A small image classifier, trained from scratch: 5.23M parameters, arch pvt.
Rows from block 6 of a small image classifier, named by matrix and row number. Rows with one number belong to one neuron. Each number is 128 + 24 x the weight over its row's rms, rounded and kept within 0 to 255. All counts start at 0. Numbers have three digits each. After the name is the row's rms in percent of the matrix's.
After each neuron's rows are labels from the 100 images, of 14976, where the neuron reaches its highest value: "top examples" is what is common among them; "colour at peak" is the nearest of a few named colours to the mean colour under the peak. Only what is clearly more common there than usual is listed. The data: procedural textures in two colours, tilted and lit. In brackets: how many of the 100.
# fc1: MLP up (model.blocks.6.mlp.fc1.weight, 576x192), inputs 0-63
# fc2: MLP down (model.blocks.6.mlp.fc2.weight, 192x576, transposed), outputs 0-63

fc1.216 138:156125158119121153126168114144148119142099145123177132138141150133154133112090115144201102096155124120121136149129177110124151162087129103126122110138114132124127145118149171100114185154147082
fc2.216 150:114127093145124137133106146066165154154142112158113151125112135154122141152169092072095142134103109134131128150130116169144156122151147096107155157143147083114148134080140111114125166126123179
top examples: blue (54); yellow (45); pattern colour: blue (28); ground colour: blue (26)
colour at peak: blue (28)

fc1.167 036:115123080158147078112132158107132120108121098142119129127163119105162136104088129164105114064145158101116102139155125177153124103121138136127145134164107159145138100165127119144169164078124144
fc2.167 035:101143126091079113108102120108126159102122127139176155120102158131088125103124160107156128159140112122139159126120130102103126152158111170135114165142120101117081134107156100107111124163102135
top examples: white (62); blue (53); pattern colour: blue (41); ground colour: white (39)
colour at peak: purple (34)

fc1.397 030:135160149127109103099109137129149111138163135146137137152180162121144127128125146122145152114173107161134120114149116133137142132147121156150126134091130142150125201115144126131122081138126132
fc2.397 038:148107088110094098171122092112130124145098132131149112142115126136138101116124166131117153102142157100074116152134152118134131077118180142126121120121139114122148117145124159206146144126128150
top examples: pink (66); pattern colour: pink (64); brown (53); ground colour: brown (51)
colour at peak: grey (50)

fc1.207 173:131151203137110151139146126132139125114119134144147131115193106138127119116128161114122118133136145099135135146122147134104082109128101182143120107130168196114096149146123136165135090065154116
fc2.207 172:136141180134152143091129120140123095143129115106145113130136100115197146141155155140110096145131138128060141103128108122104114098116125124121110119105140092124083104147161117169114116068123118
top examples: green (76); teal (70); pattern colour: green (51); ground colour: teal (37)
colour at peak: green (57)

fc1.304 099:105121125120137158140104128112162150133121154101167135137134140116128110091149119165106086134151167109113130141150116068125135161138146085124138143109124153106124120098106118114137163147100160
fc2.304 110:120111137117153169119128126122145130175116118091076127138095117126145149180098112097143143143147098143160120092124143178130134119137145134136174122169151111115134152158132140165145135114163113
top examples: blue (73); ground colour: blue (73); teal (50); pattern colour: teal (40)
colour at peak: blue (67)

fc1.265 017:126115065142143192163130126137148137166155108153112083120124124146128128138098139151092115117124156134117123153142105071125113119136116123140133176121092095122099110164120118165155136179126136
fc2.265 020:133121072111109129154159141107143101132141125132136106120136114162141084131128123088103115089129139111104151159124135060165133111104107104145120150075120079146150141143117118140130135153138061
top examples: pink (78); brown (53); pattern colour: pink (41); ground colour: pink (37)
colour at peak: pink (25)

fc1.337 120:108119054139138139104124114132115134133096159126097132142162124124113140151113112106182101082177097099084115138111083149140105111150134079153142128107113151124127095128133125132127105161140112
fc2.337 108:171143072104094106120132105113116143158172118089142167192101102099140194118122147084192107160150149141139119110129107155123107136134182136125119123129137103149109141138125131164113116119129098
top examples: purple (75); pattern colour: purple (75); white (40); ground colour: white (40)
colour at peak: pink (37)

fc1.574 095:161133159124128165109118112149161138128125141148120143122106101173098123127135130114136141131129148110117182162151154118097095090104109070135119142156118147123129163111167111154086139106125165
fc2.574 115:161140124115196071149101144125145157138129139121117129133146120118133130156102156138143107136145182146130106114130160142166119115113092150129067146105107121121111144087148132133095136101111162
top examples: brown (87); red (63); pattern colour: brown (48); ground colour: red (44)
colour at peak: brown (55); red (33)

fc1.555 096:151106150110112096133168111086123118083152183082123121134101155093174128134110135151130166142126099128117141115117149109142133167103181103106112127127141144135163111164102132113128125119139114
fc2.555 133:134106140161078139113156130136126107147147121129152132138198115167123164128109108118134122136117146156139111147127104149120149138127113117110153142094134098141071132127128126149108121132104140
top examples: purple (66); red (64); pattern colour: purple (34); ground colour: red (33)
colour at peak: red (36)

fc1.473 147:114135174103129165127077087185093118132141083146174118149107094148138150145149139124130095109107140131115132142111092107142129141120136119138123153110131115143115145169138148129104094129108089
fc2.473 182:103147129138110146139130142133105135078115105134197118136153116115142169123151121166129131105132140095119128133134101125106118136159147128136079099062157131158142153137135191150137119101127113
top examples: orange (68); brown (54); black (43); pattern colour: orange (39)
colour at peak: brown (66)

fc1.400 131:152159109112138084137148144103152100134108131120182105132116165099197119114136123135137145186140122133135143108124065119140129166123105138083167101116145071116161095138146133138168134126139169
fc2.400 128:127122163100145152133122103159118179149169113186117127156119118155056121117134117124147067109143116084156142134125149155082155110137137105133137142116166096161106165108074149133114118161118108
top examples: purple (77); ground colour: purple (65); brown (43); pattern colour: brown (36)
colour at peak: purple (34)

fc1.113 039:142107160092125117135118124141111107121092134109166133138114118122112095168142161088181120090133079114168164149157104192092148108136115172119128135051132099157122123133099114119114158154110135
fc2.113 044:110110171107139111127139128151145088164132145127140140156080149122132081178090166089167150138154107106149137123128151142135117152143139139139136175108138084171104113136126059180090147143133097
top examples: black (99); ground colour: black (99); teal (39); pattern colour: teal (39)
colour at peak: black (48); green (34)

fc1.165 098:116103141121113125107090125139113102078141137121146154117095198089153068145084108138111129111140089144098124113169150152130103138127149133126111163140150117111129134138095118103121136144111107
fc2.165 099:118123088130116112095145160116093148113121148158127095146132120104127093130144112165182134121119145075148108159142150107131152122166145139117150114143069148119129132105163145143108111121139087
top examples: blue (59); cloudy (39); pattern colour: blue (32); ground colour: blue (27)
colour at peak: blue (37)

fc1.395 088:121141146119150118146148141169163155121147172090081115147121109131083114120124116161108173113145107156141154112133146134125102142111149115142151121160110076148083144115166141151139099131178127
fc2.395 088:160157133122114137130153159096120121104122090123150140151118114136159137166094179160166096142182140104162109094140134086124134151141098098123119162116163183116149102169144115138136148124118139
top examples: white (58); ground colour: white (43); pattern colour: orange (28)
colour at peak: pink (33)

fc1.394 100:170118141104123134178117124131129168146133110129138148168076143096123109158125098166158081113147179105123110177130117121110085095140094140145114140144111128119147142105135145146176150114136125
fc2.394 116:142138170162121154137123101120124138135130079120152097135076094152126137124117105133108153152150128136127159156134148120124173157135107070155162108153118089083120178160128152106127124106126116
top examples: green (48); yellow (48); ground colour: yellow (48); ground colour: green (46)
colour at peak: green (33); yellow (28)

fc1.559 119:128155102116115106134127159141158118107131110132188130089124113149114127122121101125134158080085147161125129129107127127122079164120118154181134168121135068143113107099094128105160139159145110
fc2.559 142:133132151139091150114133099100143127128179114142120181130149110165137085144118142128150147116137157119112129114136152159151126094130172120132152122171094134124163160103115133143105150106148092
top examples: black (99); ground colour: black (75)
colour at peak: brown (56); black (26)

fc1.539 135:117148162084127086128100132109159101116135105108166116149089143152114159157132139140102161082126156117121110116084111130119116163143135125157126130124114118145143119116128121096167114124163141
fc2.539 153:136122161145121119136114119095150161096143115155075094130139089140133149115126174139080119156132184104112143092134099127117093137106122138130153134164143111106158118169102102157114112144144127
top examples: orange (56); white (49); ground colour: white (43); pattern colour: orange (38)
colour at peak: pink (30)

fc1.246 012:127105086116135117138125139108135126149123136154136145121112093154129130149087103110124166125124107108144119081146115121106132171085118132101151164142119131142149127125125100113083122127110127
fc2.246 013:167075095115140120170120147114113127125154143170127109139102140135149097150078152144136118130106112148158126142120158110187117158134101079137126177165118143120121148131120111166098154139135158
top examples: orange (68); grey (53); ground colour: orange (48); white (44)
colour at peak: orange (28)

fc1.270 176:115141103066114116140125148115101110143116093136166133128082135155122123124130106147141140077116149099110107155128155109126090125132118162147124155110124134144149111137119113162141103147128123
fc2.270 171:089143140089142099132130137111152129123102094123091130133101116177131137128128162099123126125136146130121137145130172101139087073130125137131135128174097141098139121086096106135125128171132123
top examples: yellow (75); orange (45); pink (40); pattern colour: yellow (40)
colour at peak: pink (39); yellow (25)

fc1.296 063:070159096138147127091108187143086138100113150145164123125117132101128091138101133102142125137134120093128159097209111099110161125127112098158140160154116120137154122097198130086132087088124147
fc2.296 067:108141142119095119144118134108161125126134183105101165139136097164153116111160101134132098131126131145131142159123116125111162143092114153112119138128121147173138121152120116178146128116120099
top examples: white (80); pattern colour: white (58); brown (54); ground colour: brown (34)
colour at peak: grey (50); pink (25)

fc1.17 079:187112137124148131177096120134125149105123112126133129100114125119120136166111102075139120116108104143159141101128219118153120101126160108105098113107100128154124163152139114143077144130122133
fc2.17 078:106088160107121126141126092130181116142087099105149148151106133098101145137115124145131100091136140101094107122129162126166096134124147124102121136136139107099121166147131125088143126094109121
top examples: green (71); pattern colour: green (71); pink (55); ground colour: pink (55)
colour at peak: grey (57)

fc1.250 129:126123147130161089129147136153110127122114124127140137142108128095106147145121091129096130146134068143146129142115155113153145135126141118127089117093140118142126124143175121100157164113112136
fc2.250 123:150107096157114093136138095158127125163132122140142114115177107118133121097154082141120083145130117125164103131138102152134135107116165136127113121102093177134143139119126107134207125114121093
top examples: black (48); pattern colour: black (47); ground colour: pink (31); rings (25)
colour at peak: brown (42)

fc1.418 133:110126117146104137111145105148100116115120144108084105137130124198141125162153103143174131125141106106106161127109140106114110132125150101125074142145125158140129135143113102135129126113099090
fc2.418 132:103138126115129122095111089143179118148126163142104135144143086129115161146100110121150122116100104138112123165128171073117107157122146126128122166108151163144086105184153096162137132099112097
top examples: teal (89); pattern colour: teal (52); blue (47); ground colour: teal (37)
colour at peak: blue (47); green (25)

fc1.370 153:145131154129125117146121137088139070108114130121107124123147118146111119134135106112167136103128132134136103125116142154107133099122128153137148115135097164129154123107112109106103142112112113
fc2.370 175:153113133121128107117098129048137081149138106094128108113119174126113106146114162130128151126175146153142114135130120120130133087150105128129113175192091168160125117115123106134127123084120111
top examples: brown (48); pattern colour: brown (40); pattern colour: orange (30); ground colour: grey (27)
colour at peak: pink (30)

fc1.284 069:182116112120147134184116141150136137108140150107130198136130134139116122127124106101116089156150149141127130189121122135133125128158127147106108117134156145152149104090147147155161123136121131
fc2.284 075:126090116183140128135073115118083159089159144098139109150124116164123124165125136139056068130128225144133117127132082111125117145129127116133108145153151106148116172138105126108135174153141127
top examples: white (58); pattern colour: white (58); purple (46); ground colour: purple (46)
colour at peak: pink (31)

fc1.565 122:135102077121151076133143140121154126112126159082165125164144134104159144118120144131107119145138125148094111156153076127142133144105112114118123154108149126154104113160146100135155128148154148
fc2.565 142:113136179070127129122120104186129109151079101142098148135143127129092138137122118080165151105116122127134115099121158116141107158173131154112128188135115143150116176144147140139095127150109119
top examples: grey (54); pattern colour: grey (53); pink (50); ground colour: pink (50)
colour at peak: pink (26)

fc1.308 084:133134133124142068116138128170097139126106126130129177101109146202182104160134150128133110144179071110123184095154130139113154144154136122116120114132090145102116156146098115123159131114172091
fc2.308 077:053140079133091124140121142097162155104135113106147125138054120113132104151075128160170169113166121178173160160136144120137173146128133144151141095099120148161114131108107102126070146095112119
top examples: coarse scale (63); blue (58); ground colour: blue (40)
colour at peak: blue (46)

fc1.217 158:120104126108104137101174138151072121134113129210131130143113138142158108096117099129167116148115158143104160131151181122117143099142151129151150103149154118082162138169125123137125120143091121
fc2.217 149:099121100141135122130114116142153171158123124083148117103128173128113055119138117115101104112123100114116088108138127109107102115129145122138118153122086094178101150122106095144159123137127140
top examples: orange (56); blue (54); yellow (44); ground colour: blue (34)
colour at peak: grey (60)

fc1.49 053:127139115118153194121098166171115107106100145154135152149160117147127122123124159139134120150194123114153154154141159136134123127118155106133129147163141123120106123106131127107128122149133096
fc2.49 051:127121099098164181160144069124112093142119128132137129120177099106135107136132167123135103110130126106159123182130129138141170166102108097120090108132104103146111149143181142192118126146106088
top examples: coarse scale (60); red (44); green (39); cloudy (32)
colour at peak: green (29)

fc1.288 120:101129132144119130103118117113136126127151113184099100096114115164131143146105095155096138128126180105130083118109142106173155127130128128118144120216108122125119122125147138142139148092119111
fc2.288 139:155133138158144142153132091176105117148114133134126155153082121134122102182152162083142143127122137152137144147124165112089111117159125122132119130097120102115131155178114118129079128143121117
top examples: grey (46); pattern colour: grey (46); blue (38); ground colour: blue (38)
colour at peak: blue (27)

fc1.148 149:107127120132130111133111143099118103102137108053123113088132086126139097166122131148120123103123153111083136107113130156125183101113109155149136149124083094144106088102131127109085126152156107
fc2.148 195:160131103089143109114132124113123139115131118143172132129131131126134116129130159126120118133147142109161116136129104084159091120138109147135106137153101146117109162167157166144145132069140164
top examples: blue (91); teal (82); ground colour: blue (69); pattern colour: teal (61)
colour at peak: blue (83)

fc1.321 093:134120112117088109124119118113086111140107090107128122121117193076146129147102133118105126129134112131139156094121127154136147133110123163150113133112144123094140169178116121130170129122121162
fc2.321 115:108118103098107145137129131130147131135126168127125092127077144108100123100142106146084082153137148114152128173133150112119119169119115143115136125162195169165149088189112128141147149091139143
top examples: orange (70); pattern colour: orange (70); brown (63); ground colour: brown (63)
colour at peak: brown (62)

fc1.316 173:100139138127103158135114168149121122128121137166178118110155114148103102112110144103138138055101132122123105167114163111152113125128110168131130112125110152173174148095122179111125133110114109
fc2.316 186:105146123165145107108140125139160126142117137135118131101167087144104092128078123134123140112118137165047124135121166155137122144085122123130095109128126159156153125102124151118137123093125113
top examples: red (58); purple (50); orange (47); pink (45)
colour at peak: red (35); purple (26)

fc1.170 033:158143128132153158158110163100148150117086116116137131122159156144116151127101128112104148153124105110118124098111168104123149125121129117161123109128108161186102121162156138141122153117126109
fc2.170 030:170092152089125112155129107127134158123170147162145117098131099120143106136133151101117140114133153112113092079120110106127161114111089079131145113129119137143100133152146107078139141109126044
top examples: green (61); pattern colour: green (61); pink (47); ground colour: pink (45)
colour at peak: grey (52)

fc1.50 140:128105162123157143120118137118162156110132114119162123116130110098150131106140128136141161111128091111087104101114120172138134090133128127102156085142115099098129139058166134162105137146184128
fc2.50 114:174087125120121141128123116180105106135108136146126076108109118123156096136146148073146111106117096168139105094131126127148098131141129116136106139103174084126101104166187086085115131155105142
top examples: green (62); pattern colour: green (61); red (51); ground colour: red (50)
colour at peak: red (40)

fc1.83 152:102101172131164161130142175099127158097152121144118117118147127140130114114169129158093123158129135127141121157129139153120170093145080148118108152154126127146171140134108102123135132149124184
fc2.83 141:088140146162142146134107128123100138091162095097097107119098121176129165131151150177156115147136123098163134151123142152069173070105104118126170133153136148110124159119085106128097120156127121
top examples: red (48); pattern colour: red (46); ground colour: green (35); ground colour: teal (34)
colour at peak: green (37)

fc1.232 103:140093156116148124135138119124106136158130132094148116101156092130158086145159131115147134115135083153131119064140099120093137127105138135126164127122125125136163131053127114141126150168114148
fc2.232 096:139137199081158122120111144166118124189123128146137100155121119130127078125137113102192132125097114115144119097123140100112119142169095149130141146126141130134161142120149133139145109123103150
top examples: green (60); pattern colour: green (60); blue (42); ground colour: blue (41)
colour at peak: blue (29)

fc1.475 093:143123114158128127146164136124145160103118104097133174102172138091094175136132093157113131131128131137147133113136084153109135133147123150145105148144131110117123167200113138085143140123183124
fc2.475 090:132138149153161140125132110108100133146160097161093139128148121183115128101119101083149104072133131117134142120128112147084140121137137116117105132137097080114106163169160173138100149083144103
top examples: teal (95); ground colour: teal (84); pattern colour: grey (32)
colour at peak: cyan (51)

fc1.289 121:143166144114141140152148110180146144168110137132171155102148155099074111128105085138126146140112126107120134103127171147142101158141146140122117148111157150148136141143126125139145106134143085
fc2.289 172:150110157133137142109097079164096134156150121127120134111119138136089110132113112080141108124106125086129149149131145109123147122188124176113112143143114129134119175127068124137094109129135088
top examples: yellow (42); ground colour: yellow (42); brown (36); pattern colour: brown (36)
colour at peak: orange (26)

fc1.157 012:116116131144146126135153133140111124107133148101092118146116120105120108139084138080116132136153134144171135133117138125125143128130137079149132135134171113155158134111152127128127086077108086
fc2.157 012:108129104154138133134151134139146148173111097077114073188115131151113095108104125106077156159146126137133124172164105138098147140129146096123095163092121128144133110128160184097154108103098116
top examples: pattern colour: yellow (29)
colour at peak: pink (30)

fc1.44 195:119184135122146146130159107134139111139101149164115125154144123142149109083136149132123154129138095156113128152158150128087097114119131142119114095153143154131129181161114152135132122115110101
fc2.44 187:134130129119121098155145143109163111124135152141166135127142140158131106107150146090074164138119112153109125143129113097109105163116126159128165122133134148121089124096113126129139138172123149
top examples: teal (93); green (56); pattern colour: teal (47); ground colour: teal (46)
colour at peak: green (49); blue (40)

fc1.509 159:100132100090199115111126109103123138144113109087139145153114106150127140140088072157156149160175166113117113133112144170158160145102114123120126145089101090121131086125159111140151115119141131
fc2.509 171:099136117149099141152101160176153091100131133133103134109111147108134106120136197092120120101100090117156125135125120130117071105145128146139119107141149133109209151145152152100112140170137119
top examples: blue (82); teal (59); ground colour: blue (54); pattern colour: teal (37)
colour at peak: blue (70)

fc1.241 077:134102141103095137099127101141098140102128116102122136137138118114153157133100118079121117124122159163124171131135127104132141125089137121173143131125089176156148103112121114070136124114123116
fc2.241 066:132111139110161176140151146116073117109165111150114162114160123136129146179101111119146148110154092166112134117116103109122139119131216115134111140089103148140132102128132136142139160129127125
top examples: coarse scale (60); black (58); ground colour: black (46)
colour at peak: brown (44)

fc1.263 020:103112087124134143132107130132128167102108122096145120129121138114134136130099100108130173141174136148118124135150101128156113149142145098116152149161184155214132122168090080136112149124091152
fc2.263 022:146118139103104093109144152098136110139137121159130135165104105146150179128184132150121130112149107099107119162124140141104145140123116116136134128099076138107115136078148181142131142162173107
top examples: red (57); black (40); pattern colour: red (37)
colour at peak: brown (49)

fc1.406 155:095132169127124152056138135122129099103114103125159137135147126104193124137159157149098125144155164121110131099101076136106154120111123150107150096074108154102092128113171096111144097094126133
fc2.406 174:126141071089185144159116118114106144162154119133115097129133117105060132158145144120109110132112154144123130111135099132171134130130122131123120157181113153151157127110125146131124134151109135
top examples: teal (82); purple (69); pattern colour: teal (44); ground colour: purple (40)
colour at peak: blue (55)

fc1.504 108:138144103114133164136061118138142142129076113131121111114093155126097136136183133119156098115096092167131132142147149107188125127144121144130190107144119110137138132144168144130158109113146172
fc2.504 130:168107114119160120177116137160165152163138108144108082145131144089114139152107111117145104132110092127154121159123164127145117091135140128131139148097148103130149099100105148182129125110126192
top examples: red (54); yellow (53); orange (44); brown (40)
colour at peak: orange (43)

fc1.151 070:163107158183107119090151172094135141091122140181069140167129096119160154127116156141129138183117132136129128124127145128130111136176108118109146142092136120125098119122116103136131128114118127
fc2.151 059:120132120119110122164098083160125141131153127107139101105133123129110094104087135131119118119145167163113122140126148114145151081131144133134173150127143134144162184124082117113134158151139135
top examples: white (46); yellow (37); ground colour: white (28)
colour at peak: orange (27)

fc1.60 067:150141157150161160143109107111099151126124093115097076113120096107120133161114127117174168099117149113175120143129168159096127106147131116089115076111124167124172148134112143114094172159118116
fc2.60 066:060126150113083114135129113131146147118151128117131081111100090136096138148129148083158144113110194099123132145128134170168088113122137177133102127094130132146159134113129140062145144173131119
top examples: brown (49); ground colour: brown (45); orange (39); pattern colour: orange (33)
colour at peak: brown (56)

fc1.497 095:113123157141107124102185140109134078159076152114153166165096140170093113090131095079117102099133152117141131163122119157151189140137158108162120103147121106136129148119122181124160176154137116
fc2.497 084:068137107123102152120129109145156140112125134160124146130148104121163081120169123145104111110128149074150132153121148104121124144149085134134132119125108167128130115147162121156149094154128125
top examples: red (59); ground colour: red (33); cloudy (30); pattern colour: red (26)
colour at peak: green (30)

fc1.325 094:166072114135105167146150165085160154126135132118122138097163118158134136095148109139124065153127139099169127173115150122120132138123090128087169108118175150133138124079151106138136155169132154
fc2.325 073:133133100147192124116122144109126125140162131120096101089114113147124123115066155108108107146128101159144144129127164095113085123145117131141116138162121082119147119118169103124103111108134156
top examples: white (69); pattern colour: white (69); teal (46); ground colour: teal (46)
colour at peak: cyan (32)

fc1.474 103:096072112115101162095129132100123113128104137139145140142127156132119135161081106124136122135108143129127110146110124173122112117165100120168119108130120116099133147121124097137128143101182165
fc2.474 105:155098117204134138107165100158116168119095133090134145120175157107118152111121146135172081148129117125134121136124113083104176101110160132121111145105160116130124094149186135140161175131147126
top examples: purple (66); pattern colour: purple (66); white (49); ground colour: white (49)
colour at peak: pink (28); purple (26)

fc1.109 090:139127133117082139129183105127136145125155132161084095110098099108105055111124142115155171145105098118141143068126096095129147082169115106110106162102112119131155102112147111137110045129139133
fc2.109 086:117128154117163154095137155036089137176111131133137121152144152182075127102139087099139119153103159109121147078113142122131175130145125142124140134148138135147114094150160126119097072128159108
top examples: cloudy (31)
colour at peak: green (30)

fc1.388 062:100131099116109121091131123087070164072145119092094126132133072130142127108128154141071098111144122134135127112158118110211130132081143123134139149108138113126142125147128125108134128113138145
fc2.388 062:157135161143114143139110089167164122173139110122161136161120156129129137103119147129141174145131150110100121141124149118093146100131152160122142154154109115137112142130099179155142115137104104
top examples: white (78); ground colour: white (78); purple (67); pattern colour: purple (67)
colour at peak: pink (47)

fc1.269 079:150080137126070116104145146141097089140094122111099149140096118137124133175131151147130097164127117117129181115129112135155157147138122136133118159122137134125139142147093135141142104172054123
fc2.269 073:146129076142150148095128129121153177097175157142133126154120139077110149123105130125144124102160124127129156134121129134133107094139120163122128128119127132090145152092151128116121110132150125
top examples: red (54); teal (48); cloudy (31); ground colour: red (30)
colour at peak: green (25)

fc1.65 083:116150128108094121141117090148103161120109093093152133131138127084116152136082128134105086108161087106165123134145099149104150174142154095112097127109131149133152140162127123130142135096096139
fc2.65 091:128130160098099136117144089134131127132120123145127161152112103108136097184118154138153133149148115116114129125126114133106106166115175125122136123126095152161111132183116110183137133091133111
top examples: purple (67); ground colour: purple (55); blue (37); pattern colour: blue (31)
colour at peak: purple (40)

fc1.359 156:078129126131124156090135074140130146105115137152098118119139161180134131106143106115151111116115124151090125085134141117130190143098140087129123123145127098081111143152126100128114153148101108
fc2.359 183:141116115170123123162122169131160083118129107070164105133112166119201117153106181141098141128160133128161126127132143123135135094131122122127161144129101126160095116102184108101121134124115171
top examples: pink (71); ground colour: pink (64); teal (44); pattern colour: teal (38)
colour at peak: grey (51); pink (34)

fc1.507 187:111097161122110133143096150097155072109149136090156150120127123147149151160122152119102125133151158150129121105097115117150165152120114146117156134097122153117048090104158098116127102126149098
fc2.507 177:089128095144157097119117101140128165139098097143104130145127132149122115118142031148103138114112143123082129101129172146127109132138141088127088176104108098159162066135072122144126134130118113
top examples: blue (73); purple (73); pattern colour: blue (49); ground colour: purple (48)
colour at peak: blue (54)

fc1.399 177:130142134133117134117169172152152149134118120181116171174128086175073102106139129134134116126167184146133104144101188137128137111155118167121131142114129088133147171111133106124081211136133102
fc2.399 164:097149117118200142121135100162143183132123104170121133109150113131088119117101138105107145123077176096147134161127156125110152137137126094127132101082096125154141126144114135138136123176153118
top examples: seen at a slant (72); black (62); grey (52); ground colour: grey (34)
colour at peak: brown (43)

fc1.19 142:138162104105093107133120157150144095179133118165148144117138169129134107081124126121095137113147148143118115112132102142142119191140118162160121154087098137159089132109123104137127129106109097
fc2.19 167:139149132143135096065114114084122148101108128133147141115130147123147137141124108106101150129117087119116134075133128107077149186094144144114107104113112136133045121164127124147113122107113168
top examples: red (83); ground colour: red (75); pink (53); orange (44)
colour at peak: red (59); pink (26)

fc1.541 150:160142127151129119106110119081088124137136161178142111108131133084127131155111130133082128153130130136153122087136102098150126136157137155139208106100114116139146152123133148135133131122126159
fc2.541 149:080110110135109131122143136193153123122123130130111142128132117138108134171089130163167114128141130098137129143126153135112117095127140119120119123136114152149112134084130096134155114095122075
top examples: teal (99); pattern colour: teal (60); ground colour: teal (39); ground colour: grey (25)
colour at peak: cyan (30); green (30)

fc1.437 077:156142127097127106128128147131137127138110118122108098128157134119126093139143114115173109138151119114098146144201194102169123163144154184135137142135120099139107102127092101074135140133164086
fc2.437 065:128150145162116097133131132148126122166120138114145126174114143144104143185128142097089133116166150143162145115136102151094150078125131107120135110109150121090130100141111114145099165128142173
top examples: blue (63); ground colour: blue (53); brown (40); pattern colour: brown (31)
colour at peak: blue (35)